config.toml
hop_length = 160
mask_ratio = 0.5
encoder_norm = "layernorm"
encoder_norm_position = "res_post"
encoder_mlp_ratio = 2
encoder_parallel_block = false
encoder_patch_size = [64, 2]
encoder_layers = 8
encoder_width = 256
norm_pix_loss = true
init = "trunc_normal_002"
muon_scale = "match_rms_adamw"
lr_schedule = "poly"
Rows from block 2 of the encoder of a small masked spectrogram model, named by matrix and row number. Rows with one number belong to one neuron. Each number is 50 + 12 x the weight over its row's rms, rounded and kept within 0 to 99. All counts start at 0.
After each neuron's rows are labels from the 100 clips, of 14976, where the neuron reaches its highest value: "top examples" is what is common among them. Only what is clearly more common there than usual is listed. The data: tunes sung on syllables by a formant synthesiser. In brackets: how many of the 100.
# fc1: MLP up (encoder.blocks.2.mlp.fc1.weight, 512x256), inputs 172-255
# fc2: MLP down (encoder.blocks.2.mlp.fc2.weight, 256x512, transposed), outputs 172-255

fc1.70:54 64 72 56 53 64 39 49 49 57 57 67 64 21 45 64 56 54 61 52 35 55 37 44 51 41 40 54 43 50 51 36 55 41 41 61 57 28 43 66 55 46 58 51 54 30 42 41 49 41 50 57 43 64 39 68 46 23 60 27 58 68 48 54 44 79 51 50 44 46 50 50 59 49 41 62 47 50 47 50 56 73 52 77
fc2.70:40 63 57 50 60 33 48 50 35 51 49 54 55 36 72 49 53 60 44 47 55 79 54 77 43 28 48 68 64 50 49 43 40 31 37 52 37 52 62 57 47 47 67 66 53 31 49 63 73 45 38 65 47 68 48 46 39 27 37 33 58 68 50 47 65 51 70 30 42 44 33 39 37 22 36 48 69 59 46 36 76 66 41 59
top examples: mains hum (97)

fc1.179:56 31 44 53 47 33 54 45 62 47 65 25 34 67 44 65 45 65 31 56 60 18 44 45 44 58 44 27 45 40 43 38 58 69 55 39 49 49 55 35 60 23 59 56 58 44 53 35 44 47 69 60 56 32 44 54 56 30 54 27 68 48 51 64 51 42 39 66 52 53 45 43 54 56 53 70 58 50 61 48 61 68 59 36
fc2.179:40 35 53 64 47 54 64 40 71 48 54 50 64 44 59 63 46 52 41 38 52 35 49 67 42 61 51 49 39 43 59 28 56 52 58 51 42 60 21 54 54 29 44 55 50 55 61 39 60 50 45 49 65 37 55 44 45 42 32 78 59 37 42 84 55 53 53 49 55 46 49 78 32 61 37 53 46 52 73 28 71 27 32 35
top examples: deep voice (82)

fc1.71:40 46 50 60 63 43 54 32 49 64 60 58 43 49 35 43 44 57 56 43 54 33 47 40 44 25 49 53 39 59 71 43 37 45 45 59 56 36 24 63 46 28 52 41 55 48 56 63 67 40 35 45 71 47 62 41 56 32 71 29 54 57 71 36 50 67 65 55 50 50 39 43 33 47 69 71 45 59 68 71 42 42 46 41
fc2.71:53 70 59 49 59 55 57 66 45 61 24 60 43 65 54 36 52 42 65 43 44 60 50 70 33 42 51 69 47 80 65 52 46 31 53 52 56 52 72 63 65 65 48 56 49 33 36 63 74 56 48 43 59 60 26 67 48 49 44 53 51 38 75 56 68 45 59 34 44 55 58 39 47 41 38 61 43 51 18 50 59 44 53 46
top examples: mains hum (77); consonant: /ʃ/ (31)

fc1.450:52 31 36 60 53 54 68 29 63 32 35 54 40 38 45 65 74 48 28 33 52 37 54 46 62 39 42 40 40 52 46 56 33 33 44 60 36 58 56 43 70 68 88 51 56 65 44 48 60 38 80 45 68 53 23 51 48 59 42 49 58 56 66 32 24 74 81 50 52 61 51 57 55 68 69 47 43 43 62 51 47 34 59 45
fc2.450:41 58 31 53 25 47 55 56 40 36 49 56 46 46 43 46 55 45 42 36 48 53 62 63 54 48 51 41 19 48 44 42 27 50 50 50 55 64 28 62 42 47 40 33 31 41 60 53 56 52 75 72 72 40 51 35 32 46 55 52 68 48 53 42 67 68 37 61 42 47 58 84 45 60 35 48 36 34 56 43 49 52 52 51
top examples: deep voice (51); vowel: /i/ (43); white noise (27)

fc1.474:72 25 34 63 27 56 47 43 41 59 62 51 31 45 43 46 38 48 59 72 53 55 47 32 61 55 43 56 44 65 58 62 52 45 50 59 52 49 42 52 51 39 39 44 48 53 67 49 31 64 33 42 33 53 66 40 45 44 53 72 56 55 32 33 39 59 59 31 37 47 42 52 60 45 56 39 37 69 34 37 41 37 54 47
fc2.474:44 74 41 36 74 41 46 66 59 22 62 40 83 48 47 29 68 39 40 35 51 44 55 45 51 54 29 59 79 42 42 40 46 38 58 45 53 51 59 38 63 70 42 52 62 60 44 48 62 51 47 51 67 39 29 36 42 60 62 28 56 43 34 69 57 63 41 33 52 54 60 57 32 60 56 43 48 36 42 40 80 21 66 42
top examples: mains hum (82); consonant: /ʃ/ (30)

fc1.377:37 40 50 42 52 30 57 49 58 48 54 47 57 55 52 56 53 62 68 52 40 39 45 55 57 59 44 21 58 61 34 50 46 62 48 32 38 53 81 57 65 57 50 51 84 56 66 69 47 56 60 47 51 26 34 33 47 26 50 52 42 42 73 52 53 40 51 44 54 33 44 40 45 36 57 49 68 45 43 55 37 41 58 38
fc2.377:56 37 35 66 53 57 73 49 33 46 44 55 47 46 38 61 41 55 57 37 57 63 53 59 63 41 38 61 30 47 43 43 57 51 48 46 49 53 55 52 61 73 53 73 36 51 60 37 45 29 52 46 48 35 61 57 46 36 59 41 42 50 59 53 47 49 51 54 51 45 40 46 54 68 51 64 45 52 33 58 51 50 40 57
top examples: deep voice (72); vowel: /æ/ (50); vowel: /e/ (39); consonant: /l/ (32)

fc1.75:42 57 59 32 48 34 56 51 51 67 66 63 38 46 59 42 44 36 39 38 67 34 44 49 53 40 25 47 62 53 59 54 63 68 40 33 49 48 40 73 87 19 54 46 53 64 58 43 62 42 49 52 38 63 53 34 67 18 57 67 52 15 50 61 61 40 48 42 44 59 53 45 51 55 56 67 56 56 53 60 46 40 56 54
fc2.75:54 70 47 54 31 57 53 53 49 50 55 39 40 43 48 63 51 41 46 50 68 44 86 57 46 36 36 20 89 67 41 61 63 27 46 60 51 52 77 59 68 45 50 42 49 34 54 46 60 68 30 48 36 38 38 50 66 29 51 54 49 52 67 75 43 39 45 52 32 50 73 49 39 53 45 31 43 13 43 34 58 48 51 60
top examples: deep voice (67); vowel: /i/ (47); white noise (40); pink noise (27)